Weights of a small image embedding model: 7000 steps, batches of 128.
Rows from block 7 of a small image embedding model, named by matrix and row number. Rows with one number belong to one neuron. Each number is 128 + 32 x the weight over its row's rms, rounded and kept within 0 to 255. All counts start at 0. Numbers have three digits each.
After each neuron's rows are labels from the 100 images, of 14976, where the neuron reaches its highest value: "colour at peak" is the nearest of a few named colours to the mean colour under the peak; "strongest on" is what is common among them. Only what is clearly more common there than usual is listed. The data: rendered roads seen from a driver's seat, with toy cars, trees and houses.
# fc1: MLP up (model.blocks.7.mlp.fc1.weight, 1152x192), inputs 0-95
# fc2: MLP down (model.blocks.7.mlp.fc2.weight, 192x1152, transposed), outputs 0-95

fc1.59:118114103131134114140089105143128140182152163156097171100113172143074092156141124104070119117074147141100138166177102129116073112122141152155106173159077156153176146136164109071123151194177125124105140089134102132135099185129137130154109125150141165063140072187121126166132100156121111082
fc2.59:117148166111131115129170114141190090165135151161114130170142093123107176135164178078126096136203156155123132144143187134110111149120090154149113162157144155126128080200173141156112097096130110140117157110098120162158143153057137128150133130104189077195175117095146102196140130113054144120
colour at peak: grey
strongest on: dashed white line

fc1.730:114120100071178124103082187119182152105179099162098087104172134091150120121148146129172118099154125113122130090134146098099152080132118116115118139053094125105186098189136194048117071123172138132137135141064075064095092128194062134171163105089043140157124128141065131102180155083140136130
fc2.730:144176131098137171107111112145204166148167116185142146155131096131109106098152103127117130128130172176110136137166093073129143113109158161126149113160069121111160147120117157080140133123104140092117152088134146113100088101117138152110129158123143131086121089121106174117156164201180183140
colour at peak: black
strongest on: double yellow line; dusk

fc1.744:055154135061154120116140095129090167140139115161108076126085104156096140092102083158129158084144145081166116131055155181139054118121156122114114180091133150118136180139110085138110126117172137070151130116144061097139093149103171165126135132146152161099150139227121097069235105126149137114
fc2.744:162151114080144111124136113140140129108133154148166073125180109134123172078210145137133154059124155159084162153121153148094123109118070161138081077152131079059158139168077185075118148128138115112168057128141127096205113063092131130166114124108152144133118122107145098110075206052115125138
colour at peak: grey
strongest on: solid white line

fc1.728:137149105117142121086111129171170147132137091142102137112169092126058192137183125176156192104095161111110181146123117192110141096128160122104078087111124102123139144093091091146050092165190204128175146138095151087128114127132096081068142161132135122167121164197139135125133136152125142137
fc2.728:155182176175083152170120136207116156123133170164153139081161129130121060089096138105084090139072131127157126108156091111138121160119105146120169146190112133125152132165090143152149178199106153128093128187146148037146122110156126138100163071120098118114087104128176094124115216128162118108
colour at peak: grey
strongest on: double yellow line

fc1.371:104103103077165066136101146174118123108120046147142127114138150148135085157166099106077085110115096102125145159090149169085096129110163127159149124123136106126075145114149112140146124098186123128132122096157145140104174145156077144180132135165122130097115095122179113088131090179154129103
fc2.371:116084092101093152118150124069189114099150067130080138178133126108113115093149137151151133137151100099111150141116121150183130144167120106157127067107107145152155128126140110142146138153091137075126169140154125143152108156171155068127135099109108097124129077125118133097112093125133136127
colour at peak: black
strongest on: dusk; double yellow line

fc1.383:183106072124126101119105146092072125067126084185120162138092139120067106096159140083147156116118155150131128106108114078163109121138164136111111108160167115149104156153106141103101142122176111080091131119151135182025138198099175128185147131190170090101121204159057126142181128178129136121
fc2.383:160100132201122100098168173124217135121147088117080130124115145085107092132120116158098102112162116171136170140138123138131093134144131077121156063117126117145167129171101109098115085122099138107116169132110095083217105106082116156073131095118195123130098109100131147177110141089142060136
colour at peak: grey
strongest on: solid white line

fc1.520:102151150119138078115096095134162110043062149139114104122180146083154105120169084082160103074093121143097061110190115130190150126085153128174133161068128155150123184203119104156149099161106128153133140111154088188097138162148105129134165168097101164070149122134095178126105130058116152120
fc2.520:140099119142184142144113127160123142141138178097168108091080112118159123134136143090133118144179104136131164143086163189124052162135085123091109118156162102184106102123134043145148108153129148162144135100132098141082143127160090104146164091101176195124154059084139141089107077140109161101
colour at peak: black
strongest on: dashed white line

fc1.6:070128066191134111131166151158141151105142086136220162087077134095131151136157185103081122106167099136184104112152163113155128077119150146095114088154135107147141123139119175167089102159142125125126090148140107089149129120090120120117128102150107135097155115098032114116139249143139139075
fc2.6:206129148136094078110157140044169103137123105098080093165084139141097095101076117101123150130098114110113136112181138106093122200135098122107109062159149131174098138124124113083126112143116154103106142139036116137193145188112109124164143162086114093089106126117138167118136195105086153154
colour at peak: grey
strongest on: double yellow line

fc1.472:172117100244120154120127120156157130129168132114161105186057102128096137156111161146095121108144123153109143129109126145117102168117147151123106083077016091168114150088149127130148139141109169164152130101120143114095153132163085140168156096180136167102163132106139092138103076084114199196
fc2.472:113183095184153161068118135148113153108127100063111094058165156106066119113055187144100127074106123159134151072128140146102109140120102138113137107133161153121122100117175142114166109153085130082143119104135160096131146129104093166143108101104107171143144177132129101089185087174130169161
colour at peak: grey
strongest on: solid white line

fc1.341:148183134115122161158164085133113120116108136087123062180098122109154176105095146083171119087100107173147095130095136104146067126109121083139126156057114077119108135172102056138057133103172126123150085118189126147114167111119130132118146134133169089103131079146147131150070149153108136149
fc2.341:164086084116114137110110152148097078080163138178169127136185127150160118133180126193148097144146152116089122187129090115161098083159157138147152107141136145072095100079132114135043167104111174105113125138125177109172090156156163157172149161145159169151108108150090123125107187076158115142
colour at peak: black
strongest on: solid white line; dusk

fc1.43:097138179179071083119118146148106191150091139159145128121123032058147161145102090172118165150134196127189120135095135050070100118151165124116109079128151084143131103152104150113116126114143118096105147116127165103175119134157134185188132133159125061073136069143116138162127164119172137184
fc2.43:130123146090056087174185158151115119098127090089113101156190146122163129141101119139110143150154136108099150107144128135099117124171110121107087116114141142176106138082131078105087157145137114120109131108109118130144159147086115154087125101141100164120087154191145149147137193144092145102
colour at peak: grey
strongest on: double yellow line

fc1.183:126089202099165069169141156177166177136118125115104196109109065124145156117098148101128132120148135097146107160150129137106071133166150156145110128080168096089115087215060121149102125146177137147135135156119134130075076076145093135110105098054081129160128120134072099157123113118193144144
fc2.183:088104149145118158140087183129050106129124045129142140078065125164132138131148108157137173123139112106167135161109181116134097136088150091133150107149097122073103146116139130141115203151108119174116144078124129127131142145084131148003137066178139176106129131098119149102174145166107091128
colour at peak: black
strongest on: double yellow line; dusk

fc1.232:097074093111119139090141176099149075103162138041110066090157154123155140121152141144111118085171173145141133154164082138115073164120130195139077183118093180114106073128146128151159149092161107109153169164122119178127220083164080099082127164107176063139098125173184115080146067159158122114
fc2.232:095180137131147121158190159123159107145120188115165158156169141092101134153115170164112116095126101160154113158124044140151094132135162141100149132123138141093153126142119109118151110152112141063135164181097195133149144104068149133098071099187178173129144146149052113102175073161173133131
colour at peak: black
strongest on: solid white line

fc1.689:141098088122110108167123176104123167112127058139134085158139143124112135109120123072075116134165109155147118214115098119125121191142109087111097159108073056166103156133124147159118189098164148121057108094165171109070103110121124146125102175172165074081130109068079162153145202123121111135
fc2.689:138183063141101101127172147136114126113126119139115181111151126133080091169077163132127129113092178178138077169155071127146119127145141121059150119085121154175144115158084088158120102171114061136110116086104158093180167176169131123185139116096106155073159057121099168136102103088103081121
colour at peak: grey
strongest on: solid white line

fc1.553:103134125139130130151155092049193118164060107108146175170096110122103131127149157131119107141114131109135097127049064127220066116119109101145172165106140140131108128107123176127131190151129171189099146148184149100107147070191147118063100090131155144151111116127116126121120097129178120126
fc2.553:139088098156180114087139107143138157139133088152135162118098136093167134111130109147183144130100160089141126113139133127168151111143221120118128155117135111103175141208128209109184222137103110207126157127109120170114152111165110097076147110081107085173112100166155109098143106156161165121
colour at peak: black
strongest on: solid white line

fc1.42:157096142094134107155136123092142053116161145133136108136090128178156109092119118147093203148111136082175086069139119159075123126175127119181119051102147095114175139118151112183193051039084149152103133175128145102102187070125166063076097152129175062115142102116092171150167142140082193131
fc2.42:139138138139140139122092138162085098131131110108095179111099118062107167113147128105116093198097122146162152109151127117075102158102146097145097155141169202147093119124114117135137108095163102141180138121109150128156190136079161098075109112190113202169165154154131145127140115118121103130
colour at peak: black
strongest on: solid white line

fc1.712:175199097091135136122125096097068106085137105106123133133136104145121149109179128100137076109131160070122123149181102144101181099152124099163094125082086140148144066164121157157118076109087123105094129112165118093114184105079186105177072127190122099126154094178101194197163092143139132078
fc2.712:143157100153095108124124124189108135196123091085125104108122143115141117051074160089123144167122169147168149180127093131158120070116204191092110143129118101095097099133116123160143173106070103114121169174161124139104154139147110148161095167074081163099128123157070101134139114161112110190
colour at peak: black
strongest on: double yellow line

fc1.67:180164088111128087090075133148119121113147129142142120116087142174065128121139083089148118113119170125141140077093140117142115069175108109123122134116177160143155151145108107152121153109130120122075147128133116181215158153123207102176192144209162108133102095092121104109083150167151186124
fc2.67:200101130075079169111155190151162138112160074143115121166122170157145053105110101115080122140168137152076114105171106108161131161122157137153154115141173097100109170084066128074191156169099161072144153151183192120108110157151108155116105091100152137084092069162096186092180093092129124099
colour at peak: grey
strongest on: double yellow line

fc1.488:133091155113169099135166182109130122134135129116092199137120153106131134144122143148238165129161155064083096151103149172124145143133116081112110063102102093122104113142131124087063146134143073165102124146160109096161179178165150116144120086174108139133138146129141152096135099118136132195
fc2.488:154141140120113134092115131118104077144146108095087156099138123135116158144151167163109167133128146121145127103091154142088138098140172112094112113134121148164176126107131113157135151131179163135140110057104122075162139137178092125024110170067131098144173064167110113156175157192097131126
colour at peak: grey
strongest on: double yellow line

fc1.198:082104103142102109110068131139096079114122071122135091128185087128158152163127096072156124102143146104139090105114143101135136091094127045140082125081128172081201099171138171137146109186158157121104149086161207132108112115097096176116168112102150080129131124094095168155076120135151136116
fc2.198:171145151100165098132098150138195176163088129125134161130170101083124103172170088123152113118133144154077127095129190132084140096119189109101172150099084102156159138130086137114136113159090109089150123124088145097093106165124155125164121121105149146118119166142117136106164054152141073192
colour at peak: black
strongest on: double yellow line; dusk

fc1.389:133113113106168123176079077160125144191127132066167075140143094183107170091154174079094173113149181137147125096089130132114105109170146137097130185040129147115109133114154120214221179151095145157127141068098107149125196076154147131088159172111158146117151155131101046172162143126126122153
fc2.389:131119145084138167117139133193156061198158138151095094147159074119106148094154142159079127103106128135093123161208117160148137142119098124139109129106119127104129112153148161103140139114098173077137107098144166127114127056168106124128122095165136130124072114175113141158183138175160130112
colour at peak: black
strongest on: dashed white line

fc1.385:136143120170140128085152146217186116175150025172132154110126110180127092073118145101137164139130130081072131118184101102133113138094168133101071166118116113111168137200146099129135129092107082183030134131075144091132093122163150132116150135103107188181202131143107113163119152047126126092
fc2.385:106201166127139113119168133119176147155154111129156055131098144109158094102086162162179139111107152149114086132080148110130075110118111096088141141141078112101158108156176143092207063106108133092144170152192119167146116168179136122139167156122117033141079105155169122110189133151155091089
colour at peak: black
strongest on: double yellow line

fc1.599:128175101121136109142140151164101160113108150130187153136093135122125129135149172160178087095099096115151100089156091130161157131091183082139139130131141158073115142183153069130150085133130127130070110152151132150100118107114078070135039128061107159171104050143142138123120043120155102122
fc2.599:081135156105112160156101173117159172128111164077150068167145123166148084142068127106122058163169156124144123158113121113163101126144139134157133053157093112171124108140171153082106151148134110098146167155105177132097150157134127165131142133100159101145152090150215112083156174198100143066
colour at peak: black
strongest on: truck

fc1.162:179079140129141130140068142150052090159113122167119127089186123085160078131129051170178181152168135149139141161156096147106118070102143135056098118162116191162087118045079130080124116103188146135102168080136075118108108137108101128125140120078123196067110120100126154126128142074076151147
fc2.162:091147088176085088159094096134217122148072183142111111078103119124092094117121129162091131085120101151110113069151098112072136196139170103137127135135162082177135152189076111193102123156085108173131156077148091110144092055104084099106156154100134124183101146130155161148122089142173118147
colour at peak: black
strongest on: double yellow line

fc1.261:082099104183105074139119186108094194083131144110140181120154105112117126197134091159146182090120134115153159181151089163104131122135088170120117110118131137149120154133175121149066109145141138139150159095114106133078122153173111158124132164134087118130129134135197090146155105127102144148
fc2.261:125084106117117131148141136102152124100121190088134139063052116146149171150098171124161105121138141142130126145157185107148141142114112138144127144100141100243146139073105092147141091147153145092144155124154135114114073118119086116096153114101074072145151061157152141149121145076174109169
colour at peak: black
strongest on: dashed white line; dusk

fc1.611:142204110134159180139133136129195174179168122166161112139145114156114110132147101204092123223197121104104100193155108118124103133167182092185111048123085151062118127134137116121129122166139164123056133118166092120171134092185108104083128138103123105161187065119141137152170160132119117101
fc2.611:166083143075169125150177111158061154121116181119197145088084143141115152073125142110139160112099073125149129092140162135194124101123163160147162128138093113077163118193146121158193128144083129115159158143119114115088194128151102127100094113126153122190139156147104157135128128157131099235
colour at peak: black
strongest on: double yellow line

fc1.292:084095106103157134144113083074185106157079137175185162118110107118106174136123113101118185113103116147149126127140093142155131096094080156125161107082155142084140128191099140154101140201100147127114128127171069120144166104118124096133147138076118144092151131101129125056138135084066060107
fc2.292:125152164142107195122081157113080116118164151157094129108120140116183089129092132127146094124122102159151147058113063112141123135125174079082131159128076104093099115171081006222066108067151151146098137152130082100060091146096111195142144099149126134068056103177109137142125154133118202092
colour at peak: grey
strongest on: dashed white line

fc1.258:106074119110188138126132138139074135154169145165097174141126095086068126146078124135118128149101092116136064183154190190145136146102176173124100142126187142067182102093115195124173112124107120100126147099136117024135089153132143114166112117138120175170165154124126154033065127154129150038
fc2.258:143124125183085085124126089105147132089129173121199155098138115117100135178158147120110150166106092184145126061137165127151143134111152141081099135131157174119084144102103109140148084148118169042113133127131119093094152087138127119148158123096125079162130150129160127115129069093122169158
colour at peak: grey
strongest on: solid white line

fc1.236:120117187086158154134065122130090097091134114115057112122088151155179106086110180105077142116144174159089145135117063091140104157167167189150100097087107137116116142165157124143125151138082165114086119153078203136182196106108188109139122133119076096095116100153145098106186172188094111134
fc2.236:133148080155115126093143141088126149107120138093152138123139114139090139101145150157148107159118126149112140110140160124130093152103098130126143123093136171141113140148118111156081126156093110090126084168133151093078148204127079214140131167110147154122137141126129065084173132094155128199
colour at peak: grey
strongest on: solid white line

fc1.30:129106126143091143188145133153145178146143128212149141151108115113072133148137118193021104121141117082191068101149121149113145101091145100120118086078162159122118068174120124078080139113182188086138119143137127108092089128086126160146067166094168107126142112110119158097096083183127086133
fc2.30:161112084121137134116126154168156146103208144107147102218144090119176118181133157158094119110125158170142129149109174116144122135134113099166063124115119115114097115133146127117129151097149158128089091149099093148163119048121108098121116127131132220107121196121146183123128137084132143143
colour at peak: black
strongest on: dashed white line

fc1.667:104183152148100175133146107152114126110111091102092076070145174122110176096139156097129159148166186168177078094191098126158127162124150114143056208050136152168131098129134112119138148080112161117148095075103071120117135153108098166089078138124102111099086120116190178124075126133061090103
fc2.667:131134120169081175092163118151134154075159073111160114155191078102173102106161110174067073101088192133069152185139078117185127106154160151082040127102166072104105107139052120115122134195123148100133148146158153106138169089128130130144135136138111135132130102155172159117170143127211145139
colour at peak: black
strongest on: solid white line; dusk

fc1.107:074194060146135055086120146109185109132173124112126081161171148109152144146114176139177095116179141113144150152113075133148174101113135104207151161141084158125117091195128144130096118168148120141095137168086139145096122070125067148098038153101096083137101108113105103178083126122098132167
fc2.107:141082167108075071130118166130083118119105131119178181138158100167150126123096170151144175178103144120152162104104108088143155175157168131147226139101118097085190112180133120123091115138133101042096121113110088091080143158155068094102091164136108148121137114214120121079187098137083175188
colour at peak: black
strongest on: double yellow line; dusk

fc1.94:182068116144155114129157164138113130085051091136151108110109112136150136142134083156142096118143145111158124141178170136133145082106122182133049159097196123170163068172104093095105148160114130150128139147194132150111133109151117127079129132135112114119112144105113155146073083140084111149
fc2.94:140141111162060114144069147137056140139156137154157154147079072140151176155116174124159155124134162140097120200160083126142115139096118151138111171146121157172116106101089072092151191151144119110146125072138176139139144114101121171133134094174109143100147178115084107118099135172143117109
colour at peak: black
strongest on: double yellow line

fc1.61:134119132145084146091144112102139135140134061160123100194155077115115108160100131117135034159150126113103144113121101099169096144147132084141177120101122149109120139105208158150087138187153174134175136143182132162117153069103121118064151196136096162231087140130159175145089151097148175146
fc2.61:113125171092227121151188110165102182156100076138178137114120103154117116107109160094125108145121142078132150135134110113075156119074025127141114137146107107113141112095102128130151106135159156159117131082124190132167138082166119128164109118100118108157097140168155183148081142133161070173
colour at peak: black
strongest on: solid white line

fc1.150:100112125128160142076096164137135159149133067129141114106128148138171105129147116098084099187121097155102149137174128164167060125119142161094061171117149097135083094112178125142156133179122037158113142128137149032108134096174154155105123107099144097118122089176080156133137117067168195142
fc2.150:222099137161146112156115142160193121147152085130131154131152115152086208078097122121098113102134136208143159131097198100161171141130123079114101103124160083102141196160157070141177158137094116110175144141156156163127052148111118066053114162146108085149145104085116163157052114109141105136
colour at peak: black
strongest on: dashed white line

fc1.127:093144115075149103107088150135107183131147150138166117057117149176177128158089092131163098133133111131119090113176136124134154109156117163074090124110128166125085122074118104141099069106111161135136180200118101192107189109147131069110129199154154088102122109168076124106182122110163108146
fc2.127:074136167133102130133134140101137076108150174120157161072171088155112135157163113095108126109115125158131118088158162149126097128092072148131087140100198132149126171082108120157067142082110122122114142183124149086178201157189147099171113114110202055102138189113107109137119098138111158110
colour at peak: grey
strongest on: solid white line

fc1.351:130120124097107153127128113131228122089138185173052115126113148088111151121105058193174142140126127107127090194181147119155072150170153152136107136105107170136056114087130116169133157138191139056110132096122112159117120103141082103184098180112113160163104137079169120080164088177155095174
fc2.351:066095152138144139124120124104103067120140145086189142116145149059116135105141105133091107155127210098149127148113152149150175081110100154078194126110125149141141100115064094131120060116108129113108129067155122185144110096158178140139120102111156169104114095125130138130135091092090150065
colour at peak: grey
strongest on: dashed white line

fc1.90:132131173201129108096093136116092133142156072162099112085176130184200085105139141101073079135080085121100121128166141212178067093107137179144221112106159157102101107161133104116080115114149127106107118158137133148191165175146118159153060134112101071090167123112149122108100123122175094109
fc2.90:157143153191087136154147096124105106140072106118161130136196157161126137139126101147125143114159153137107142037128136092178098114164155144096178126130066120131079108121076099057129140095146076121103138116129121164189170096063152109134153140108135082138141153147111134061149121144151145045
colour at peak: grey
strongest on: solid white line

fc1.117:127097097103097131118092149202140119123132105150092120118135177143152147174143116122084072099143087109090058128110141121179149096162125158103094113104130183093137134112171071110158113106141119079170119148193132116152133108174177118154166101150106095126175181114210122164087141131095134150
fc2.117:122093135126137173208125132156092113074082120071126103094165078145147071117090124099123082119149138100121149159164158085113102161116091128130059142154145064171107132157181145113136181147117083133101105156102175103069174059156107164097091102139112111113150115139082122105164152111137069119
colour at peak: black
strongest on: double yellow line; dusk

fc1.391:126181114060075069069150146113144168117184160165122100113115121072111127126120134156201116103129160127106110084078149144148096070171172136152099136088139130111088118106125091166121119103136183102100118179102104108102111150109158158140117087188168119073149122155114153083175122088160133129
fc2.391:152084106104152094162202199096177134150099154158129122150118079119156094047138156126140079102095113143177142159101109178112125129122114173135078172096125080115152126127121143169123115173130169106165111185129163129169075149138153141160176115144176135128118120095115106146104120136114158111
colour at peak: grey
strongest on: solid white line

fc1.239:102111119135152050149168124158091091124130165131177099149161102079055121100090169071151159085139077139116160096082133143173147155124159139132160131109137146159135127108166129109139157128086128114169112177216181101134149154110117169138071084178114117111130139125145185074119118115139065121
fc2.239:146135110192092169119172179123146120123121079152074141158173105060159114096173098157095093188179135080078116167195102128156128135130183154090148137116160108123089167132096110066126124166155121060140148201175136179110156162146084135163112104123068109085107129140109142151193081170107112128
colour at peak: black
strongest on: solid white line; dusk

fc1.636:177093098150128139114121078163110095142161152159103105147173054083117088164158131144107065140143124150118138215128103091131136146098125175144128095097128109153158109107140133142144156124079104178082212127163163156108159083147185166145090160139140157148136160137085160182084140093130158178
fc2.636:227139133159121137100126108105122138162125072110159132051143103129164136128069134125134122184171104161091077097171142117075154136110194146133086132157128161140099118108102067146162088132173137092107153191176106117134104070201110146095199124109180127120152104076147160146174159090113114151
colour at peak: black
strongest on: double yellow line; dusk

fc1.732:121130058146194131102167113066068134144101133098160100118102113174097143115163095121115143184151193158108085148140111185103164104111167110099147145120088124149167119162152071133073133125126141111053127203135152122131163118176103108164129166120075136097137129156084146060142164123075130148
fc2.732:102098129099108141129107072122114180137097092131130121136099132104111100130138134143130144162062065130130125146135075113149126105194104069113144080100082129166129097136126111084129114111154149084103098144118233106147146107154130079150141142139110122101104067174153129141063154203097101115
colour at peak: grey
strongest on: double yellow line

fc1.615:102132141144182160145169143128120129108118107198126040145091164088120136133098173133104195106081119217106158056130125148097114075119165207106150176123124159155074133139129143095123105117146106161099095101113129113154126148130139153106133122086169169069156170135116154139123071116151067139
fc2.615:122134087145095090078128133137101134133160095148149151155125151101116055176155153059073142145108117194165173106179126139180105150137124108129168126152112142151163100076181187164129109121124135171172120192126089152107124128111158139123117144100148073114115134138163153076113106163135091162
colour at peak: grey
strongest on: solid white line

fc1.368:136123181203113148122134127133091159097124111139125125112136112135084126132140146170185134090128139115118088183057132133152159142138149124102154186112182154127117115117197110152161127150137119093117100119107159096151109077153087143141088111140150113127105117183130073099186110154132099094
fc2.368:129162134078108113188119126063096114078156103060168074116117114127134136168165110084141071114145132160162125160089168104194120124145134114126168100131113111138121125220082113135128104151150160164151082145133163185101097151158053138110172102112144142115129171129128080138134130077130071140
colour at peak: black
strongest on: solid white line

fc1.626:093091116162111138146070098104187119112180136121113083164130155103129102085115156106100107140093183143084103141079138101156147136095062112089098139096129160133099150157137111102187135122143204174139117179123173122088052133178123116229095128172156160160131097130188124111085115121084130115
fc2.626:149108140122097183118121123112124058167145116139107122146173121173111095178138128129105136091084119133149128121181150159146108055091137138130135169053149121159150111181154127135126180140112132080174122148187083146184150162100095153100074126037100121128128151132148106116133159126108165183
colour at peak: black
strongest on: solid white line

fc1.521:142130168125139057172094062181116084090141155147113119131111099081099095138097118159145093143109120171169149090162138160144121155159161156113143109093162137152085110142104131077203141122153069080123123110138169172169090147096200121171153135127132104063170134109060095068078154063160104168
fc2.521:188112078118069153105147147120198137074155099151116098154058127129141075146152082115133112141115130125098127119140128084125135162131146078155202124153161087113131120124137125111164182119098166114154191149157116082107100142138127123116131101102114166161086115136160152174203125057124126156
colour at peak: black
strongest on: line: no line; dusk

fc1.529:133097133098130095136129090130102116146184118135150170155085147128135161099132113182116126075081193091128092110085120226175131156082109147134133182095151143117152099184147106100179104128105107126101150108082135082096130148130165136026163189107111153115176118176079131137080107119149111131
fc2.529:211146173146102231141092121122099127105091082116135120066132123106118147132124159104147140155172115168144152135098072140128086119099094138134091053134152186097123151127093145161118164143148125098110117195129114148214090140099168137189134149199157090141115127114121133110209165119109132070
colour at peak: black
strongest on: dusk; dashed white line

fc1.195:122164116139162164076133165148112083089142089137134153193122122133145114117089136117174106229123155152123089091152108118179137150158086094120126130124151165145095098105178121085091122031080131154077120149061117093109157116090150122122083111124113125156165146149186123127166192141109162119
fc2.195:153147153114106146122155135086154103147139088113146125070104187146086112084081178080097124110109142189109079073132143132134141193120148117119096184166120153098160143143157160075179136137154076116130111182148110067131123144156122119144134138157128160119065117113122149112184152156082123136
colour at peak: black
strongest on: double yellow line

fc1.386:160110134074134120129126150149063140129088121075106185123102134127142124154171128134137098089095111100185146162155152125125118157173125156105066134094151130144180120219096096117159136160166129100182129111140107124113147074177091192142105041166166101125078141109122149113065118137128100100
fc2.386:152135145082084135122112138110160184108110125142171131083043140159132206131136181124112086141138124134095077114088172112148118128098176109131120166148107129176150089133153156077076170133146122144086117147096170146112142113105072094081128159141126151111109096135112112108190128069123107158
colour at peak: black
strongest on: truck; double yellow line